python train.py --encoder_arch="regnet" --model="contrastive image-text model" --dataset="patchworks of several textures" --train_examples=145000 --image_size=64 --grayscale=true --crop_scale_min=0.8 --horizontal_flip=true --rotation_deg=10 --tokenizer="char" --vocab_size=30 --loss="sigmoid" --embed_dim=384 --encoder_norm="groupnorm" --encoder_activation="elu" --encoder_weight_standardization=true --encoder_channel_attention="se" --encoder_depths=[3, 3, 3, 3] --encoder_kernel_size=3 --encoder_stem="deep" --encoder_widths=[64, 128, 256, 512] --text_encoder_causal=true --text_encoder_width=256 --text_encoder_layers=6 --text_encoder_norm="layernorm" --text_encoder_norm_position="pre" --text_encoder_activation="squared_relu" --text_encoder_mlp_ratio=2 --text_encoder_head_dim=16 --text_encoder_fused_qkv=false --text_encoder_bias="none" --text_encoder_qk_norm=false --text_encoder_layer_scale_init=0.01 --text_encoder_parallel_block=false --text_encoder_inner_norm=false --text_encoder_kv_group_size=2 --text_encoder_positions="rope" --init="xavier_uniform" --residual_init="scaled_by_depth" --optimizer="muon" --muon_scale="original" --lr=0.036 --momentum=0.95 --nesterov=false --orthogonalizer="polar_express" --adamw_lr_other_params=0.0017 --grad_clip=1.0 --steps=8300 --batch_size=512 --epochs=29.3 --lr_schedule="cosine" --final_lr_fraction=0.05 --warmup_steps=1660 --weight_decay=0.007 --adamw_weight_decay_other_params=0.01
Rows from block 6 of the image encoder, named by matrix and row number. Each number is 200 + 20 x the weight over its row's rms, rounded and kept within 0 to 999. All counts start at 0. After the name is the row's rms in percent of the matrix's.
# short0: shortcut pointwise conv, stride 2 (encoder.blocks.6.short.0.weight, 256x128x1x1, standardized in use), inputs 0-127
short0.98,111,183,214,187,191,215,199,216,213,192,190,205,214,184,192,165,215,216,217,177,200,189,203,179,214,188,198,213,190,199,174,206,196,182,190,186,187,212,205,197,189,222,196,178,179,185,198,194,197,196,201,206,234,191,217,188,201,210,241,166,200,199,225,208,214,184,210,209,179,196,181,207,203,164,216,192,229,219,206,200,146,223,194,183,189,199,193,188,148,214,209,231,212,188,182,217,222,160,238,255,195,207,144,165,228,225,217,224,200,193,208,195,187,238,200,215,192,192,224,172,180,218,174,217,195,265,199,187,221
short0.99,096,201,191,208,156,191,155,158,210,162,175,223,174,200,187,182,217,215,199,202,158,197,230,207,215,200,218,188,192,182,219,198,216,187,175,215,199,225,232,223,183,195,205,187,184,217,216,207,179,181,193,210,216,180,208,180,182,178,189,194,163,197,247,202,191,191,215,195,170,240,213,215,211,183,207,229,209,178,188,222,189,206,167,200,176,227,217,192,225,199,184,172,220,202,194,187,223,178,219,229,242,198,251,186,217,197,200,171,210,210,218,208,200,231,215,199,233,209,216,229,198,203,214,197,195,174,162,207,191
short0.100,106,183,174,248,207,175,194,202,180,203,205,192,194,221,207,199,200,177,169,192,179,204,186,214,177,245,243,185,191,224,208,230,181,221,200,231,197,194,171,237,225,212,196,201,180,174,227,231,180,196,203,173,163,199,211,221,203,191,179,177,225,182,209,210,200,182,237,191,187,204,152,215,234,210,197,197,205,213,197,186,196,223,196,211,179,187,221,218,189,188,208,219,213,206,220,205,212,172,177,212,157,206,220,171,225,200,193,200,187,219,203,172,197,155,212,177,198,187,205,200,202,227,180,192,229,165,184,239,221
short0.101,085,202,220,201,174,204,187,161,183,192,222,188,223,165,218,152,184,200,201,210,195,193,234,217,168,153,203,177,206,196,180,174,205,174,176,231,237,215,220,201,198,170,180,191,232,194,212,186,173,194,166,207,189,185,178,208,234,194,188,216,212,218,210,194,203,176,161,193,207,231,218,193,189,190,208,199,172,223,188,239,229,177,208,190,207,199,215,222,211,188,175,209,215,211,206,179,220,219,226,212,202,246,204,189,173,189,197,198,218,207,203,192,172,189,201,237,221,220,198,239,186,227,208,214,168,229,181,191,209
short0.102,098,202,210,240,178,202,198,191,196,229,193,189,187,216,222,202,189,208,125,206,232,198,207,193,189,174,253,210,203,202,168,182,210,155,213,177,210,213,179,184,179,173,164,226,216,217,164,195,211,203,193,218,185,208,228,204,218,162,217,182,225,194,197,190,224,211,206,199,227,198,174,190,219,186,176,215,198,218,211,208,214,194,190,202,194,201,187,197,238,187,188,188,218,202,214,207,209,197,170,205,205,210,174,197,226,224,202,206,199,211,193,236,229,160,218,178,210,182,217,205,210,202,221,208,218,144,190,213,168
short0.103,093,222,174,222,198,208,219,200,227,192,184,223,234,235,186,225,189,174,188,189,201,189,221,207,192,197,201,187,194,195,207,197,201,157,243,215,243,215,186,186,173,188,214,188,179,212,221,189,200,167,207,205,237,193,175,212,196,180,243,233,186,226,189,185,156,220,226,174,195,200,194,226,207,189,201,212,203,235,230,194,201,206,201,188,213,174,182,176,179,179,198,194,209,194,219,186,187,172,211,164,175,198,235,183,195,176,215,145,187,243,178,197,226,216,203,229,197,198,206,159,195,199,197,198,197,210,225,198,209
short0.104,102,186,179,181,214,227,182,196,187,232,202,185,159,196,224,216,220,184,212,180,198,189,206,185,210,206,202,216,173,166,212,204,220,166,182,225,198,185,217,192,192,192,221,175,158,225,180,177,189,191,217,210,197,222,218,187,205,152,177,194,201,193,181,203,211,245,223,222,201,201,170,203,232,212,221,215,202,185,179,219,179,190,203,192,203,242,255,212,205,190,241,181,165,234,188,202,209,183,204,171,202,239,206,181,227,193,191,176,165,196,227,160,191,215,192,220,199,176,193,194,192,202,227,201,221,214,208,219,194
short0.105,107,229,236,197,220,176,200,192,234,171,189,192,216,210,211,180,224,191,214,162,176,204,204,218,206,192,183,205,195,237,161,181,167,175,243,197,238,213,174,219,200,196,198,196,203,215,196,178,205,158,225,196,176,182,205,197,211,184,218,216,225,222,212,188,204,188,204,212,185,211,204,210,209,195,167,198,188,203,218,175,188,193,192,188,185,193,198,165,231,155,208,211,220,194,216,191,235,172,186,195,166,218,194,177,227,190,231,219,178,213,157,183,230,219,193,200,196,220,226,238,177,228,191,183,204,206,172,213,222
short0.106,116,192,239,221,208,193,181,195,201,200,204,200,223,190,200,210,157,187,216,211,175,221,151,200,205,168,197,205,209,224,252,205,207,173,144,219,171,183,215,215,207,178,214,175,231,220,200,206,205,196,160,164,223,221,170,210,201,214,227,165,201,187,223,154,221,187,218,222,181,229,230,223,221,190,214,191,196,197,172,199,202,206,192,227,189,206,203,247,220,210,181,211,214,207,183,189,187,200,185,208,196,172,205,217,209,183,221,216,195,210,185,197,157,190,188,190,203,210,169,183,216,190,225,217,209,199,181,192,199
short0.107,095,201,198,224,220,216,225,219,179,225,160,177,220,199,231,217,223,183,188,208,195,224,194,206,186,140,184,185,243,217,184,202,230,183,206,190,206,182,207,173,231,154,213,193,166,196,169,195,196,220,179,148,202,210,215,191,213,186,191,213,229,201,183,175,180,207,223,211,173,229,185,213,197,176,186,196,214,176,206,196,222,222,174,218,150,179,189,238,228,207,217,191,203,179,203,192,206,185,194,194,218,207,237,213,186,175,208,211,189,207,205,190,232,221,172,214,191,209,205,171,197,201,208,207,204,200,192,235,216
short0.108,117,208,214,207,216,207,216,197,192,204,205,192,193,217,200,216,213,186,213,199,166,201,221,190,198,235,245,210,170,162,218,211,222,192,217,201,182,186,192,194,180,188,232,184,231,230,198,223,194,187,230,223,238,187,183,194,208,175,204,234,199,195,176,170,197,233,210,214,160,151,203,226,205,179,148,202,224,196,214,178,178,218,182,198,200,168,174,223,204,200,209,160,200,200,201,199,214,211,208,153,213,195,216,212,194,198,205,204,212,204,189,235,219,207,194,173,131,228,198,202,204,204,198,168,203,183,188,200,202
short0.109,104,188,206,172,187,193,182,184,192,247,208,183,175,209,256,199,209,185,180,170,211,213,188,199,191,205,210,198,194,187,194,217,176,202,204,192,182,185,223,207,189,176,238,197,162,176,235,182,196,203,225,232,201,203,214,213,189,227,159,217,232,204,187,186,155,205,205,196,197,179,206,221,191,198,209,229,196,203,204,155,223,205,185,193,208,194,199,215,197,161,167,216,191,190,196,193,193,187,169,226,247,230,225,212,205,183,199,210,195,230,188,199,217,221,193,200,211,199,173,159,208,185,250,226,223,186,230,187,188
short0.110,097,188,176,216,197,184,203,210,192,192,231,198,183,173,210,212,217,177,172,227,200,187,197,194,200,188,164,211,229,205,220,236,199,186,198,221,220,150,186,180,179,206,242,231,173,206,220,200,192,191,148,159,210,194,224,178,230,179,179,179,226,223,233,205,253,200,177,200,175,210,219,195,219,176,197,202,177,217,204,210,212,200,195,212,186,232,215,218,204,210,207,168,219,192,231,193,187,226,204,177,215,178,207,205,178,185,207,200,200,215,207,167,232,202,202,223,225,181,172,198,194,229,204,177,182,209,167,214,183
short0.111,102,203,238,200,164,209,205,194,202,204,216,235,236,204,199,186,186,182,214,168,170,201,196,195,181,190,217,202,176,203,168,173,212,210,206,213,176,204,218,217,228,201,175,223,183,210,162,182,239,212,171,225,188,199,192,207,210,190,174,229,197,185,216,200,196,204,188,211,177,210,201,192,237,220,227,214,200,197,198,194,203,193,206,211,246,188,191,172,183,213,192,214,228,174,212,200,197,189,184,205,166,250,223,149,208,176,203,231,223,175,221,217,223,132,202,196,176,212,176,181,207,212,213,213,190,181,197,216,190
short0.112,098,200,224,209,179,213,208,213,211,189,189,201,182,220,178,170,185,199,159,176,199,207,178,191,197,210,225,204,207,191,195,187,198,204,221,180,207,193,229,200,213,192,190,208,225,237,204,224,203,219,203,219,205,222,185,176,215,201,164,230,210,237,188,206,210,171,164,208,209,216,245,180,196,147,180,202,178,214,188,149,184,190,216,204,212,233,209,205,185,217,237,196,167,179,216,192,211,212,228,199,201,205,219,206,203,161,213,193,189,208,197,204,179,268,214,177,195,177,199,195,207,218,204,210,153,157,199,187,215
short0.113,077,180,196,212,205,207,238,197,203,209,169,229,205,232,166,168,191,163,211,211,187,189,184,191,229,172,199,193,216,213,195,205,198,218,200,195,184,208,219,234,210,218,227,222,201,250,180,204,165,184,177,237,212,215,183,195,200,230,226,222,219,173,209,183,191,218,155,181,219,192,205,215,212,222,192,234,216,192,185,197,217,230,182,184,226,199,209,205,171,150,189,205,174,186,211,221,206,214,168,225,212,214,151,172,202,181,181,196,174,183,185,193,189,240,225,179,178,183,183,204,189,205,198,216,205,196,200,204,198
short0.114,103,188,221,202,179,216,196,209,181,186,200,209,190,200,213,222,227,227,196,210,164,205,231,163,224,198,232,205,186,243,188,200,191,221,223,235,206,182,192,201,193,186,179,151,204,194,194,191,200,181,223,183,205,211,195,184,172,201,173,214,205,221,154,190,195,175,194,204,191,228,226,232,164,175,177,217,178,222,209,203,165,185,204,183,223,218,176,201,196,196,183,198,179,197,203,190,155,211,215,209,181,210,196,210,206,204,213,208,219,223,188,238,222,208,178,204,191,237,244,209,141,204,168,224,224,204,201,192,187
short0.115,043,207,194,206,218,185,202,189,211,201,214,212,212,214,187,198,210,205,203,212,213,211,194,170,212,212,212,159,173,204,193,215,197,242,191,218,210,199,213,211,185,165,215,159,211,222,212,189,187,197,202,206,212,156,209,187,211,177,198,202,196,204,193,80,205,199,221,202,140,225,217,193,198,217,197,212,207,188,189,216,209,222,150,188,185,198,200,219,209,197,204,221,203,203,218,203,204,229,189,204,225,213,223,194,171,209,191,206,165,211,212,201,176,226,186,194,197,207,184,204,189,205,173,201,216,231,226,207,195
short0.116,119,202,190,243,268,207,226,172,197,234,207,176,156,206,183,187,203,181,176,214,204,209,187,199,197,197,181,174,235,221,195,169,215,182,216,175,208,165,187,216,228,170,222,205,204,219,186,176,205,206,200,157,198,196,174,172,223,181,211,192,211,199,160,200,205,205,195,204,217,228,248,195,220,199,208,194,206,181,193,206,192,195,218,188,194,216,163,182,191,195,222,217,184,203,225,222,176,198,233,203,211,199,170,187,210,240,241,192,185,207,204,199,219,198,166,207,178,235,191,190,199,194,179,235,199,195,201,196,191
short0.117,086,223,183,173,228,208,240,194,223,232,214,200,223,184,169,203,161,192,163,187,186,191,207,194,194,232,200,170,195,187,174,190,185,208,230,238,208,208,216,228,212,222,220,185,178,218,195,194,201,187,194,188,191,200,180,215,182,186,157,174,192,196,201,174,205,222,155,203,220,193,213,212,242,191,209,196,182,200,193,199,210,211,212,190,215,205,187,195,233,197,219,235,200,190,223,211,189,177,230,199,199,204,214,199,200,233,219,191,196,177,192,171,195,275,176,183,176,179,196,181,185,227,185,183,202,184,197,218,242
short0.118,099,223,193,171,167,187,179,214,218,184,227,174,246,221,211,190,198,185,256,178,175,201,172,197,177,181,194,177,176,216,219,211,205,204,205,211,194,222,228,210,190,188,222,187,160,208,193,228,210,202,232,155,160,188,188,197,228,204,168,209,182,194,177,209,187,202,211,206,225,200,182,230,214,210,223,174,232,216,186,206,186,185,176,219,208,218,208,185,216,218,247,191,190,171,168,161,208,197,212,210,204,177,206,202,212,219,185,214,168,196,209,187,212,195,181,201,208,218,203,169,212,185,195,189,225,208,192,246,218
short0.119,053,201,181,196,204,210,221,211,205,185,199,215,208,212,198,225,179,215,206,225,223,204,177,173,206,203,205,174,182,187,207,244,179,217,199,215,206,177,200,202,181,164,198,193,211,236,221,167,176,192,191,224,227,170,177,202,202,182,200,185,190,208,186,106,210,187,220,194,139,208,222,188,226,186,213,212,180,185,188,216,192,208,149,204,200,206,196,211,211,189,194,231,211,203,228,201,205,222,222,210,185,231,248,202,168,207,204,212,179,223,182,192,210,221,173,191,195,224,225,194,207,207,187,195,200,221,190,206,199
short0.120,092,206,233,183,210,192,204,208,206,185,222,195,183,237,229,233,220,213,182,185,200,202,192,175,172,212,195,186,199,190,182,234,187,200,233,193,210,198,193,184,237,207,183,177,216,245,207,215,232,178,228,161,200,211,183,179,183,229,176,219,213,198,178,206,167,198,219,177,185,205,177,197,171,216,187,165,221,175,189,225,217,190,184,229,192,184,200,224,164,205,199,207,195,207,207,184,200,193,251,211,192,196,197,169,205,204,178,195,207,199,214,207,187,272,195,189,185,218,220,193,204,209,184,183,209,165,158,221,211
short0.121,106,225,226,203,196,236,183,240,209,199,168,201,189,191,182,208,203,197,195,217,174,170,210,221,244,202,198,196,188,204,204,226,199,206,189,193,209,180,219,186,191,186,225,188,247,211,206,209,212,200,219,190,224,195,201,224,218,188,188,192,220,189,197,191,241,202,247,201,176,178,215,190,189,204,192,205,205,229,198,184,214,168,184,116,220,211,202,133,196,242,161,184,190,199,180,199,178,219,182,186,216,206,197,199,209,205,207,166,207,202,208,186,215,205,182,206,178,191,200,188,214,182,193,189,234,168,206,192,216